From a checkpoint of a small audio frame classifier: log mel input, 13100 steps.
Rows from block 5 of a small audio frame classifier, named by matrix and row number. Rows with one number belong to one neuron. Each number is 200 + 40 x the weight over its row's rms, rounded and kept within 0 to 999. All counts start at 0.
After each neuron's rows are labels from the 100 clips, of 14848, where the neuron reaches its largest size: "responds to" is what is common among them. Only what is clearly more common there than usual is listed. The data: songs of 200 made-up bird species, synthesised, often over outdoor noise. In brackets: how many of the 100, against the usual share in percent.
# gate: second MLP gate (model.blocks.5.mlp.gate.weight, 416x160), inputs 80-159
# fc1: second MLP up (model.blocks.5.mlp.fc1.weight, 416x160), inputs 80-159
# fc2: second MLP down (model.blocks.5.mlp.fc2.weight, 160x416, transposed), outputs 80-159

gate.159,241,240,263,229,186,259,228,144,246,189,199,158,179,215,271,139,271,184,270,135,188,211,165,185,203,202,309,195,238,231,245,236,257,216,198,242,143,221,247,151,161,167,154,263,221,223,200,200,228,205,130,170,206,225,237,178,199,194,228,262,141,130,134,230,184,158,220,228,125,213,165,203,204,235,209,269,254,177,209,213
fc1.159,190,123,140,234,242,177,154,161,145,184,178,181,188,160,168,243,240,202,215,191,188,224,179,239,220,230,224,213,122,274,160,196,181,235,254,186,298,173,229,256,253,207,159,234,153,203,266,168,200,204,195,242,230,162,225,186,242,139,163,209,245,193,240,113,183,163,280,154,229,197,106,157,267,206,212,260,163,228,198,209
fc2.159,245,269,109,205,177,163,201,211,239,158,223,250,175,130,232,231,220,212,159,148,191,176,197,265,232,156,157,287,253,213,179,142,195,252,199,221,243,197,209,216,211,190,283,206,241,167,138,141,173,299,244,199,218,219,181,193,260,206,188,194,228,109,303,214,204,229,188,137,205,174,231,187,190,163,180,214,174,202,180,200
responds to: downsweep (99 vs 25.6); fast repeats (87 vs 23); first syllable: downsweep (62 vs 16.2)

gate.274,194,235,181,228,261,212,190,151,237,239,137,198,212,214,223,277,183,215,129,247,268,131,145,249,175,205,244,88,172,179,146,243,228,200,196,175,210,201,180,245,203,228,175,172,152,190,183,161,186,202,228,216,166,165,268,258,254,201,234,311,218,253,155,139,231,146,209,264,230,160,164,219,218,196,235,214,240,140,134,143
fc1.274,233,246,202,174,157,212,150,232,196,208,206,166,202,166,172,239,183,250,238,270,207,199,241,188,100,234,80,241,189,235,197,189,185,210,221,235,210,168,187,160,166,177,132,224,194,178,209,163,130,181,281,199,140,179,273,239,225,159,172,170,180,157,292,168,192,197,223,245,264,205,181,155,171,155,195,193,176,280,176,246
fc2.274,287,228,221,266,184,191,185,230,184,175,297,210,209,100,185,147,276,132,200,206,210,184,223,228,193,282,209,125,270,237,200,199,262,271,288,158,259,178,253,203,190,288,195,133,250,196,167,132,170,231,182,257,204,207,212,267,173,216,171,213,219,229,211,169,294,226,150,217,207,215,267,229,216,156,176,161,170,217,223,130
responds to: harsh note (85 vs 19.4); warble (44 vs 18.3); first syllable: warble (41 vs 9.4)

gate.341,98,217,212,197,165,213,233,213,121,239,173,209,225,215,202,192,194,283,210,247,190,150,219,203,213,171,254,176,180,135,264,253,190,174,187,244,169,228,258,146,208,268,224,233,194,226,206,121,253,244,175,133,237,213,257,134,74,254,224,262,210,148,218,202,217,178,148,224,157,239,160,186,209,175,270,225,241,174,252,164
fc1.341,174,226,126,229,124,183,275,232,305,212,167,194,149,151,157,146,208,270,205,207,207,210,197,227,263,154,239,166,191,202,227,303,261,240,171,246,199,229,211,197,210,154,227,210,118,184,119,187,195,188,243,210,165,218,239,233,223,164,194,247,160,140,210,197,228,152,250,243,182,207,142,216,210,236,170,204,115,206,214,244
fc2.341,248,193,244,206,177,253,258,285,253,201,206,171,166,169,145,221,168,183,159,215,184,146,150,280,246,87,227,293,254,212,164,215,202,164,223,199,230,204,198,207,245,173,200,143,136,132,231,257,258,202,127,214,224,193,180,165,184,158,213,256,238,179,218,303,204,197,195,135,196,188,177,193,163,261,227,230,244,199,225,142
responds to: steady whistle (76 vs 25.8); first syllable: steady whistle (71 vs 16.6)

gate.164,227,264,134,158,243,237,208,202,189,235,214,202,169,236,188,184,200,129,218,215,213,207,224,237,166,129,212,321,272,210,258,216,221,240,265,269,152,174,209,129,183,251,146,251,230,240,181,161,199,267,282,178,154,230,181,216,196,206,158,167,157,156,286,190,233,152,188,232,201,179,171,203,213,194,247,207,234,222,228,150
fc1.164,228,203,113,142,243,231,226,234,163,134,166,210,186,222,214,255,216,237,233,244,211,162,204,141,242,215,186,171,224,172,229,221,259,224,183,197,186,228,180,154,148,244,188,155,146,243,222,182,208,183,220,244,166,169,271,219,194,186,152,193,204,193,186,205,202,175,248,201,158,308,151,278,238,213,200,163,214,145,163,178
fc2.164,196,152,143,288,213,215,142,193,159,258,157,177,145,166,167,230,156,257,193,195,171,177,128,257,179,227,143,175,233,178,132,223,277,206,209,225,169,218,174,188,156,266,151,192,197,163,158,195,156,174,107,164,162,213,208,182,176,151,182,165,181,109,246,237,255,292,155,223,168,216,243,274,188,213,146,185,221,238,192,203
responds to: buzz (50 vs 16.9); first syllable: buzz (36 vs 11.7)

gate.360,155,288,247,149,256,188,202,201,175,205,189,229,185,186,179,207,273,171,169,239,231,231,214,228,199,156,160,194,200,219,197,235,113,194,253,205,220,158,116,219,152,155,128,218,220,167,195,187,235,239,187,127,190,246,158,271,189,225,177,193,278,162,218,217,219,202,254,221,222,201,153,189,127,215,223,156,136,206,182,165
fc1.360,246,221,223,238,202,188,182,202,151,205,219,189,173,312,209,222,183,252,201,168,205,165,148,199,174,158,179,183,223,185,268,172,183,171,172,240,211,192,228,243,215,255,151,223,205,203,277,218,169,166,235,209,212,205,256,218,167,173,134,181,215,201,135,155,206,223,165,205,165,179,166,171,268,165,234,175,119,183,187,172
fc2.360,140,115,150,234,203,205,251,137,212,293,164,155,234,204,248,275,188,200,200,268,167,223,140,155,145,123,244,190,156,179,195,229,222,218,242,237,142,197,173,222,160,243,230,265,200,223,235,150,180,227,183,152,211,255,232,243,159,239,237,225,170,111,222,238,195,286,185,200,205,129,175,227,155,243,245,119,170,171,202,155
responds to: harsh note (63 vs 19.4); warble (59 vs 18.3); first syllable: harsh note (40 vs 11)

gate.71,208,159,197,146,274,204,215,196,177,204,203,157,167,182,156,142,220,154,146,245,244,170,210,234,250,216,230,207,136,223,211,199,163,156,208,244,225,181,243,176,235,160,204,138,252,186,164,259,257,191,278,209,189,184,133,227,159,137,162,198,140,107,207,231,179,228,204,268,188,283,191,138,174,128,152,264,129,210,257,274
fc1.71,207,185,174,272,271,247,216,186,228,131,185,163,185,178,184,270,130,219,138,210,274,206,196,242,291,261,158,220,205,224,159,233,279,207,258,230,167,209,283,177,146,225,172,196,249,221,251,204,197,132,219,220,157,187,213,269,139,181,193,176,249,145,229,190,199,196,195,242,252,217,128,192,182,251,215,146,205,167,226,271
fc2.71,201,210,208,205,171,169,210,165,189,167,343,147,164,237,216,182,259,215,218,170,191,183,269,174,222,260,143,226,184,262,226,238,232,214,203,151,227,174,278,209,242,216,260,133,119,260,209,160,265,167,229,186,217,179,208,186,235,238,210,222,137,237,208,231,243,246,232,155,205,120,182,126,226,255,197,222,185,220,199,269
responds to: steady whistle (55 vs 25.8); high song (50 vs 24.2); first syllable: steady whistle (44 vs 16.6)

gate.26,211,154,216,187,150,171,205,229,217,188,188,195,186,125,157,240,115,208,134,246,208,154,241,128,174,238,148,177,227,139,247,168,149,228,242,238,239,165,244,207,205,208,136,256,248,135,164,246,202,134,243,228,175,154,216,223,230,218,274,208,226,226,222,193,203,240,238,167,138,174,187,225,209,214,159,118,199,200,196,175
fc1.26,259,253,250,165,99,231,174,180,194,223,199,257,267,198,229,225,211,195,211,171,156,174,108,112,253,216,258,153,195,246,188,196,255,193,212,214,169,266,208,215,172,122,214,199,253,188,234,209,127,167,210,261,238,234,180,211,240,234,183,113,158,197,248,233,248,136,233,276,273,243,242,242,203,122,177,181,152,231,181,187
fc2.26,271,213,238,256,173,159,201,225,145,160,201,163,180,160,199,122,240,132,127,162,263,191,211,306,183,222,152,175,219,168,268,204,275,228,231,202,144,191,145,160,146,172,137,199,232,254,164,213,270,243,307,228,151,191,250,235,187,183,169,160,165,212,203,236,218,223,267,141,209,217,202,195,248,247,212,202,120,164,259,233
responds to: harsh note (43 vs 19.4)

gate.286,230,229,247,170,111,188,214,126,244,194,201,81,285,273,216,276,159,216,197,175,230,266,213,170,244,201,195,200,217,211,142,214,127,205,275,200,174,243,212,178,218,197,173,214,164,189,213,196,204,174,213,168,182,182,189,272,232,139,243,239,167,161,144,158,215,130,132,212,231,225,203,170,208,174,206,206,183,249,135,175
fc1.286,204,158,286,156,204,183,202,155,212,151,202,220,224,171,203,214,143,174,206,262,223,283,200,256,169,286,208,154,255,205,153,195,215,213,169,274,182,212,106,217,231,200,220,175,265,215,145,224,202,214,157,238,131,232,195,205,155,131,192,183,219,181,242,131,226,159,158,223,208,221,296,187,155,228,199,176,165,190,222,240
fc2.286,139,169,161,226,169,199,256,220,158,163,180,234,256,186,161,177,172,207,229,207,177,170,183,162,150,187,218,193,217,171,202,212,120,175,186,215,209,158,201,168,227,166,224,170,166,171,220,224,212,227,187,260,187,240,174,139,129,191,157,249,226,247,267,212,180,166,141,283,220,214,243,283,192,288,214,211,206,223,229,220
responds to: harsh note (89 vs 19.4); warble (47 vs 18.3); first syllable: warble (45 vs 9.4); first syllable: harsh note (33 vs 11)

gate.12,165,236,153,88,130,222,196,171,179,210,199,221,243,252,229,287,155,147,231,188,159,214,172,174,181,232,268,240,193,231,206,214,217,212,146,228,227,219,247,170,235,296,191,212,225,205,262,199,184,223,178,112,141,211,178,204,246,213,270,192,213,188,170,230,175,256,147,224,190,153,207,173,168,209,157,167,121,103,208,192
fc1.12,201,87,190,187,187,105,205,251,202,212,181,175,110,225,197,165,189,148,213,195,263,205,169,228,243,163,184,168,255,131,190,197,151,179,220,173,158,193,187,247,168,195,246,193,209,95,280,231,186,225,181,201,212,230,164,221,227,249,158,152,236,170,222,121,253,182,137,240,174,200,241,166,245,155,129,228,217,193,173,176
fc2.12,224,238,221,112,183,179,184,218,181,200,260,222,221,264,275,133,237,185,144,211,168,245,206,204,176,185,188,195,223,214,237,235,193,193,268,205,158,280,165,184,192,232,178,183,180,145,196,170,249,197,320,270,112,227,207,188,171,228,222,105,140,175,214,232,221,190,231,197,227,167,181,191,190,183,220,193,216,132,200,189
responds to: reverberation (95 vs 39.9); text has "room" (95 vs 39.9); text has "reverberant" (95 vs 39.9); upsweep (73 vs 21.8)

gate.276,196,183,212,201,148,114,225,146,192,205,179,233,225,204,174,237,182,209,182,271,211,195,192,134,169,213,155,212,219,138,193,268,205,254,173,164,124,244,195,164,194,116,225,241,201,164,212,238,217,214,208,214,175,207,162,192,176,170,294,182,155,210,221,248,174,185,122,221,242,205,182,220,195,206,207,207,170,232,170,209
fc1.276,149,191,251,127,164,196,236,272,215,278,176,199,244,205,241,254,196,185,211,265,225,210,222,241,163,188,246,207,223,228,161,103,195,181,168,258,189,180,191,210,225,247,249,321,161,234,176,193,221,227,265,164,200,188,217,216,185,181,172,206,219,199,141,186,230,174,204,236,224,213,236,245,275,208,209,142,122,118,249,224
fc2.276,177,145,199,212,241,161,197,175,245,223,172,221,276,228,180,205,198,202,189,164,267,210,169,144,157,239,193,124,259,190,166,206,190,196,192,152,217,222,168,267,153,273,191,296,200,199,201,241,184,155,127,237,172,169,249,182,174,227,284,265,248,140,176,265,208,232,227,178,179,242,175,129,169,133,202,144,165,162,224,191
responds to: harsh note (61 vs 19.4); warble (40 vs 18.3); first syllable: harsh note (33 vs 11); first syllable: dip (32 vs 7.7)

gate.51,276,174,233,231,162,178,213,227,172,237,244,195,218,193,246,185,174,160,231,249,167,218,153,202,186,118,120,199,146,196,280,165,123,248,163,223,253,192,193,149,225,195,246,199,164,155,261,136,269,250,161,196,187,256,176,188,161,168,202,116,257,188,186,222,291,197,159,216,180,142,197,165,241,223,171,127,132,225,205,235
fc1.51,178,209,179,251,121,177,189,214,152,212,185,170,283,242,192,150,204,173,215,227,282,216,197,170,187,244,232,221,170,131,237,219,160,209,201,162,120,153,210,218,177,216,251,217,274,214,210,220,187,172,193,260,179,179,221,183,190,242,237,176,177,198,143,163,202,192,168,200,222,181,235,198,194,246,115,248,175,156,213,182
fc2.51,194,214,169,225,230,255,234,205,245,245,226,168,233,231,201,183,128,199,222,235,219,194,193,176,182,166,226,209,182,232,241,161,134,213,271,194,194,191,204,169,129,243,117,226,217,209,166,219,282,242,224,187,263,145,237,155,169,160,174,126,219,187,202,186,219,177,205,231,242,172,150,205,198,179,186,236,143,106,196,206
responds to: steady whistle (90 vs 25.8); first syllable: steady whistle (82 vs 16.6); buzz (67 vs 16.9)

gate.315,226,169,183,170,153,168,171,235,157,188,216,223,205,207,158,282,250,211,299,194,161,137,256,216,162,259,282,215,254,222,200,237,206,196,190,256,221,253,146,236,199,170,199,229,288,253,170,178,205,186,166,201,183,210,173,236,229,117,339,178,167,150,150,215,215,166,183,234,226,241,245,223,230,275,175,168,246,132,187,210
fc1.315,243,186,193,198,102,204,232,269,207,188,189,161,200,278,179,157,161,231,263,199,152,267,204,211,160,286,197,226,190,215,186,209,204,193,182,189,190,195,169,161,158,247,172,199,209,210,201,138,179,172,206,168,247,222,181,189,196,169,225,199,267,150,190,153,188,205,230,169,193,208,168,266,241,232,142,186,161,181,140,176
fc2.315,141,192,137,232,223,214,179,116,206,159,273,221,152,181,156,233,167,265,211,170,182,127,254,227,189,164,230,154,234,111,189,252,238,149,229,181,218,159,150,209,208,211,127,159,213,157,185,175,195,217,185,111,188,210,160,143,234,180,168,210,205,178,210,198,175,224,196,202,192,159,218,222,228,133,145,179,222,211,180,160
responds to: reverberation (98 vs 39.9); text has "room" (98 vs 39.9); text has "reverberant" (98 vs 39.9); upsweep (52 vs 21.8)

gate.173,99,194,213,270,219,235,220,137,207,175,243,203,199,215,187,221,173,249,130,234,227,209,224,178,225,204,234,162,218,205,294,192,228,195,193,206,166,209,136,183,221,140,195,258,193,146,203,264,136,209,264,180,255,179,216,189,191,234,236,216,200,216,177,187,191,362,163,264,145,279,276,202,238,270,238,156,195,239,235,209
fc1.173,207,188,203,162,129,210,200,174,254,300,122,197,209,230,216,153,185,233,207,212,189,148,217,162,218,168,241,143,209,156,193,176,230,202,249,156,183,226,183,309,191,144,201,169,197,229,191,220,174,187,208,173,182,127,164,182,164,271,201,154,215,219,225,281,197,249,179,193,210,193,256,164,241,160,156,168,220,176,225,240
fc2.173,192,223,180,195,237,200,216,221,185,216,229,180,214,137,199,246,213,194,200,204,244,183,199,249,202,272,186,120,245,116,232,180,156,119,189,196,187,205,162,216,244,151,181,205,221,141,128,271,214,188,261,153,197,205,209,190,247,141,222,177,273,153,223,208,198,243,167,239,193,139,175,216,244,184,146,302,163,184,223,165
responds to: steady whistle (83 vs 25.8); upsweep (79 vs 21.8); first syllable: upsweep (50 vs 13.9)

gate.166,189,228,209,259,183,269,200,198,189,129,166,163,238,205,262,157,180,167,301,225,228,129,264,163,220,200,96,251,226,240,185,190,181,214,144,193,180,203,270,200,270,169,181,195,212,266,176,186,172,173,220,223,249,139,244,190,169,214,164,187,239,212,177,180,182,253,253,186,168,177,240,117,178,172,212,220,185,263,210,237
fc1.166,178,175,224,281,186,145,199,174,140,160,225,194,178,140,220,231,244,211,172,240,224,242,129,160,167,251,146,175,247,193,245,185,244,245,189,121,158,230,209,184,225,308,211,197,280,155,202,190,310,207,177,244,246,246,199,188,205,182,160,220,217,245,152,193,172,197,202,232,129,188,117,195,136,193,190,280,186,212,172,256
fc2.166,181,201,226,158,222,204,220,178,203,147,173,277,173,262,253,190,175,165,180,209,231,140,258,320,248,170,198,161,191,178,201,178,283,209,190,185,186,208,242,248,238,243,196,129,154,252,158,159,257,222,157,184,162,184,212,256,226,127,149,250,168,149,247,181,208,164,168,209,208,239,185,272,161,295,224,230,227,216,321,187
responds to: downsweep (57 vs 25.6); first syllable: downsweep (57 vs 16.2); dip (54 vs 16.9)

gate.144,196,199,130,213,166,264,124,202,245,166,315,195,195,249,236,166,91,169,153,244,144,130,236,223,209,193,205,243,224,223,183,210,170,184,205,169,159,130,160,222,203,201,166,142,202,216,226,190,204,165,168,182,152,136,185,186,147,230,101,229,171,202,210,187,169,150,198,262,250,184,242,187,207,272,208,153,131,193,206,211
fc1.144,213,219,245,215,290,285,207,160,193,126,231,231,263,217,134,263,279,204,166,251,254,243,129,249,239,219,206,181,168,175,234,210,216,171,228,161,194,152,213,131,208,153,222,135,243,191,256,253,129,205,220,266,226,160,240,219,265,258,190,241,216,235,197,206,212,168,250,180,133,223,261,165,250,182,284,204,257,198,231,171
fc2.144,193,237,194,203,130,210,198,166,89,171,130,154,256,270,185,218,143,143,204,159,127,173,230,182,268,175,273,186,217,150,162,121,226,204,207,151,138,205,237,180,201,202,210,237,177,124,139,192,151,191,263,261,194,171,228,214,190,200,265,178,272,164,191,157,223,155,218,151,197,167,146,196,150,271,198,177,194,236,264,172
responds to: buzz (96 vs 16.9); first syllable: buzz (84 vs 11.7); fast repeats (79 vs 23); low song (77 vs 41.8)

gate.231,181,185,226,266,268,176,194,203,167,185,234,131,179,165,249,251,155,238,200,272,182,274,141,171,165,221,234,219,207,239,191,178,110,225,224,213,184,179,189,175,166,172,207,182,262,178,235,246,155,226,207,305,138,253,190,272,196,195,210,168,164,178,206,182,198,173,257,201,245,165,180,235,252,195,172,200,132,221,221,208
fc1.231,181,317,236,209,172,165,129,301,244,126,219,152,188,228,178,174,198,190,181,247,211,173,199,192,219,178,247,150,155,142,227,211,180,215,173,167,143,266,227,184,103,231,210,187,142,242,150,180,221,168,185,189,188,167,174,130,165,168,211,285,142,201,191,231,231,151,209,202,251,140,199,200,208,196,225,190,174,127,177,208
fc2.231,260,133,222,194,190,199,230,245,236,185,259,170,143,184,150,176,228,197,151,177,115,167,246,189,167,259,265,248,147,171,212,159,210,159,191,130,99,249,256,190,244,184,280,172,181,187,156,279,203,161,205,250,219,146,186,266,200,162,206,151,239,175,171,158,178,159,142,237,156,230,208,181,205,277,214,151,189,201,131,214
responds to: click (97 vs 15.6); first syllable: click (59 vs 5.7)

gate.257,188,184,264,242,222,141,295,163,198,192,192,152,236,236,187,208,237,275,149,192,168,178,241,213,185,280,210,216,172,211,211,231,186,211,224,173,199,232,252,203,138,95,242,264,183,129,197,215,195,273,135,177,233,245,167,298,158,193,210,196,213,237,248,233,217,210,231,244,246,299,190,210,233,229,200,228,227,178,244,222
fc1.257,136,138,218,250,164,186,246,227,200,170,115,152,205,267,172,215,127,170,229,175,159,216,243,196,175,158,149,197,202,217,189,235,168,279,228,124,247,212,191,247,164,155,210,176,221,156,157,177,201,159,244,301,207,140,209,241,144,187,212,239,234,132,110,217,165,171,202,197,226,147,244,194,131,198,247,204,233,182,276,176
fc2.257,149,154,237,234,223,243,227,152,178,144,233,217,206,186,195,173,200,208,219,253,210,223,191,184,138,196,194,222,257,194,168,183,202,207,260,232,102,167,227,260,232,277,225,201,183,256,246,156,249,60,249,157,170,291,159,210,190,168,210,142,232,211,201,203,179,258,168,129,230,192,210,241,152,292,153,213,276,203,225,219
responds to: harsh note (48 vs 19.4); click (47 vs 15.6); first syllable: harsh note (34 vs 11)

gate.205,198,238,286,203,241,223,215,155,174,248,129,184,214,204,192,150,197,166,120,178,178,197,142,216,215,242,191,194,231,191,214,195,250,237,247,224,176,205,297,247,177,160,168,143,201,210,131,252,169,197,141,181,242,170,163,186,125,192,191,189,193,218,221,244,203,230,179,221,261,249,205,247,242,234,155,137,159,141,198,151
fc1.205,291,202,222,196,255,236,110,194,229,207,249,132,194,203,183,292,189,157,192,184,253,244,218,76,254,169,148,195,196,174,164,291,200,142,179,183,178,204,174,258,201,148,165,237,261,208,228,200,156,189,198,228,202,134,295,209,255,186,203,219,166,229,234,280,203,213,210,232,200,269,262,177,121,160,207,127,179,211,180,144
fc2.205,234,313,162,188,150,227,78,172,202,199,160,214,237,266,246,168,171,140,214,219,175,267,175,193,222,226,243,217,219,230,128,203,113,189,198,195,181,230,156,223,140,218,237,263,175,196,167,200,283,217,201,248,271,212,173,168,246,155,229,131,165,155,180,216,203,194,230,218,165,246,143,279,171,175,135,283,146,273,233,136
responds to: steady whistle (84 vs 25.8); first syllable: steady whistle (77 vs 16.6); rich in harmonics (71 vs 30.1)

gate.141,142,186,176,173,217,200,206,169,170,129,173,236,241,258,183,113,219,257,170,134,174,173,121,189,111,134,210,191,208,223,213,172,176,234,172,171,220,173,246,203,170,161,238,218,185,251,225,151,201,236,277,171,109,127,247,223,143,174,204,201,216,155,179,244,130,171,179,175,214,172,201,174,197,164,154,317,236,177,207,179
fc1.141,131,209,192,214,177,177,148,254,235,195,200,96,226,123,131,302,179,144,162,188,212,280,257,219,160,269,112,242,231,241,164,275,185,152,168,289,213,253,233,198,147,166,192,270,155,217,186,137,175,170,226,218,190,247,248,181,224,187,171,144,139,177,178,216,229,180,205,261,205,243,168,220,208,168,193,171,177,235,221,138
fc2.141,212,176,203,194,194,214,254,273,200,188,200,247,106,208,218,124,212,193,167,234,203,189,218,176,233,206,165,181,238,205,203,140,221,202,197,151,149,268,153,126,221,260,245,215,240,274,216,206,214,181,238,158,221,194,277,186,166,230,154,219,236,281,183,162,216,232,178,213,257,185,223,212,250,162,213,81,222,277,167,169
responds to: upsweep (79 vs 21.8); pitch: low (69 vs 41.8); fast repeats (56 vs 23); warble (55 vs 18.3)

gate.197,210,226,189,212,211,152,179,235,192,106,189,246,173,147,257,188,201,159,266,263,198,268,138,184,157,119,187,251,181,124,283,135,217,227,277,225,152,184,193,227,155,218,161,199,160,222,225,221,261,230,171,219,215,193,212,235,175,210,175,258,234,256,151,216,147,200,236,240,160,189,214,187,228,262,229,177,154,166,308,208
fc1.197,164,240,256,215,185,258,188,211,211,239,258,161,245,185,145,213,201,169,240,162,229,194,195,262,193,152,197,269,173,162,134,262,253,232,144,207,161,195,179,150,226,189,79,134,154,231,241,188,229,222,183,268,250,212,207,206,118,162,172,154,188,183,225,229,166,205,173,203,139,236,257,132,168,217,203,227,159,193,256,152
fc2.197,229,188,172,98,204,253,225,173,155,222,214,178,213,233,280,227,235,127,187,251,226,148,181,245,164,197,259,220,167,229,176,239,207,203,176,186,136,192,249,163,239,174,179,283,203,194,280,233,189,256,252,213,216,199,256,184,207,223,237,201,154,240,198,146,151,177,203,217,158,205,205,200,241,204,185,247,230,212,212,214
responds to: steady whistle (52 vs 25.8); first syllable: steady whistle (48 vs 16.6)

gate.383,207,192,270,163,208,210,210,242,172,190,173,271,225,164,246,189,136,144,184,207,286,230,174,221,146,190,197,196,172,187,177,228,197,227,192,190,145,182,195,163,225,266,318,156,268,150,171,247,176,216,185,232,177,252,262,230,268,223,265,176,243,165,255,206,151,139,166,209,175,199,199,168,231,248,199,212,209,221,168,237
fc1.383,233,180,243,217,177,256,298,190,213,184,153,140,194,137,253,197,188,238,258,243,227,227,245,221,163,134,165,194,252,131,221,243,215,167,183,142,208,258,213,191,249,215,202,142,160,167,242,230,291,181,239,170,172,272,127,179,230,170,200,133,185,169,212,212,182,176,190,96,223,164,157,272,204,205,165,202,242,176,228,157
fc2.383,208,198,226,247,282,161,119,186,203,178,247,244,184,162,178,230,141,224,169,184,189,105,198,258,139,160,202,191,208,180,191,258,210,216,254,215,193,203,208,204,142,182,179,169,200,251,184,182,185,269,168,139,206,163,136,225,189,208,187,187,141,208,209,167,181,241,210,151,261,167,134,219,240,183,114,208,195,182,299,280
responds to: click (97 vs 15.6); first syllable: click (55 vs 5.7); fast repeats (46 vs 23)

gate.170,147,206,144,180,254,222,143,113,148,194,141,248,178,241,100,188,262,210,226,205,194,196,209,155,266,136,162,191,194,128,171,167,195,230,213,209,244,149,236,151,252,202,129,207,182,203,163,152,156,202,187,225,286,225,197,177,239,194,217,199,246,207,192,243,92,264,231,240,233,267,216,171,180,159,232,188,231,206,189,184
fc1.170,215,235,229,224,201,149,250,220,177,173,184,153,155,123,204,112,173,223,212,226,207,267,160,141,199,132,251,226,184,225,169,244,224,238,190,200,340,261,169,219,173,178,237,192,158,177,183,214,243,227,145,238,175,245,184,206,127,182,210,165,166,232,170,108,176,193,197,248,194,244,225,154,267,228,160,208,183,216,184,186
fc2.170,191,183,178,209,160,227,188,200,194,220,209,209,278,255,213,251,189,218,180,213,167,228,171,183,155,220,239,182,191,170,172,200,243,233,169,199,213,143,263,220,96,230,171,201,148,167,222,159,267,113,203,171,167,213,230,241,210,187,203,188,182,175,173,244,206,194,208,196,142,129,170,192,208,162,234,262,176,189,285,281
responds to: harsh note (83 vs 19.4); first syllable: harsh note (80 vs 11); rich in harmonics (61 vs 30.1)

gate.306,258,185,243,178,163,154,222,260,256,195,196,242,157,155,266,200,187,191,224,204,226,216,219,265,200,115,175,184,172,207,199,176,183,172,199,230,141,193,178,147,195,205,229,171,172,238,160,215,202,197,138,216,245,159,201,260,185,176,284,133,104,166,209,196,191,226,241,268,205,206,230,175,287,158,178,74,251,167,198,196
fc1.306,198,189,222,207,205,235,150,178,207,220,261,232,176,170,205,186,155,198,225,210,210,251,226,108,202,229,161,244,250,193,211,193,163,262,122,152,211,204,133,193,177,209,168,208,155,185,156,233,130,134,281,167,281,239,223,186,223,215,174,258,202,219,151,236,134,144,143,270,225,209,202,143,167,233,233,133,185,139,228,217
fc2.306,195,224,248,170,202,158,246,203,137,174,178,205,205,166,190,243,210,235,224,265,228,233,274,149,221,229,224,223,227,160,193,150,174,268,237,156,263,213,171,193,169,235,238,115,218,81,171,195,246,234,224,294,149,183,233,174,221,158,252,106,272,223,282,187,191,233,201,173,240,154,158,203,203,236,213,206,245,248,178,216
responds to: reverberation (75 vs 39.9); text has "room" (75 vs 39.9); text has "reverberant" (75 vs 39.9)

gate.104,242,140,176,230,253,183,176,170,170,276,141,180,233,215,215,270,168,133,140,213,270,178,209,170,133,107,220,164,259,194,200,167,238,225,204,189,119,142,234,211,208,123,230,207,241,234,154,191,191,219,244,204,221,226,250,192,186,195,169,184,206,239,187,235,187,260,208,235,196,201,158,244,177,129,213,216,236,140,208,170
fc1.104,217,193,254,154,135,179,186,206,130,182,261,151,198,174,156,139,212,106,161,179,144,184,143,166,211,190,184,125,257,170,208,202,149,153,146,147,222,179,156,188,193,262,163,231,232,238,261,227,182,155,223,164,158,151,169,141,146,295,276,249,272,194,206,210,170,219,185,230,207,193,123,218,220,181,209,177,247,236,170,288
fc2.104,258,246,201,205,214,249,144,183,211,233,264,128,163,165,241,233,149,235,220,175,164,93,205,211,150,217,264,198,186,223,250,216,229,202,288,168,124,219,163,228,200,166,218,222,135,190,262,172,180,169,178,244,146,211,198,159,270,219,225,233,165,270,230,232,150,135,217,260,207,216,188,207,134,179,201,173,182,170,226,165
responds to: steady whistle (70 vs 25.8); first syllable: steady whistle (59 vs 16.6)

gate.261,221,227,234,297,237,255,99,272,186,211,201,196,140,158,107,249,209,230,183,168,176,239,243,231,141,235,238,200,154,242,249,207,234,267,181,236,158,165,228,106,191,143,245,203,215,230,247,192,191,209,187,188,166,210,208,212,217,240,187,239,204,92,215,147,197,291,147,220,163,241,193,164,206,176,204,151,181,225,184,232
fc1.261,185,122,210,196,215,131,138,228,135,169,195,194,172,214,176,196,240,168,276,151,293,228,217,179,198,181,238,164,206,168,259,191,206,232,205,256,175,175,240,238,171,119,149,139,162,146,131,234,214,300,247,202,171,202,243,192,183,261,193,225,158,220,154,205,183,240,247,254,245,225,147,158,197,130,222,191,181,229,190,145
fc2.261,164,219,195,107,156,187,252,227,192,168,268,149,291,187,165,165,231,175,202,213,259,251,216,176,124,184,196,236,180,147,208,177,230,183,158,262,175,238,147,243,191,200,190,179,193,227,271,176,252,194,185,205,141,184,181,151,184,214,114,234,120,115,196,197,211,182,145,189,238,262,216,203,223,143,167,237,221,194,147,261
responds to: upsweep (99 vs 21.8); first syllable: upsweep (78 vs 13.9); pitch: low (69 vs 41.8); click (52 vs 15.6)

gate.38,137,134,177,203,194,202,181,153,202,261,177,236,184,230,178,238,226,225,276,243,128,245,197,151,158,222,234,217,238,207,182,240,213,148,174,201,167,207,153,255,166,199,191,164,279,222,160,269,183,260,249,228,225,189,183,231,161,204,173,204,65,174,206,229,175,219,167,191,218,247,188,198,262,200,204,156,241,155,206,186
fc1.38,158,216,155,234,172,229,178,205,190,270,201,244,259,257,205,225,228,309,231,228,165,240,244,235,197,205,188,237,172,116,164,152,180,172,196,160,296,195,222,200,194,124,252,202,202,179,175,154,190,202,168,181,190,246,147,256,195,223,146,201,209,205,216,145,142,228,201,173,174,182,199,269,160,180,168,104,187,205,164,227
fc2.38,216,225,175,204,190,120,245,171,200,211,248,223,192,149,196,213,262,193,172,222,197,235,171,295,200,224,218,158,115,178,241,172,108,225,264,158,227,209,201,206,174,287,193,121,206,229,224,227,212,158,210,237,136,204,189,140,254,214,155,169,270,233,171,196,244,146,250,204,210,199,202,216,140,210,187,185,143,248,241,190
responds to: buzz (39 vs 16.9); first syllable: buzz (35 vs 11.7)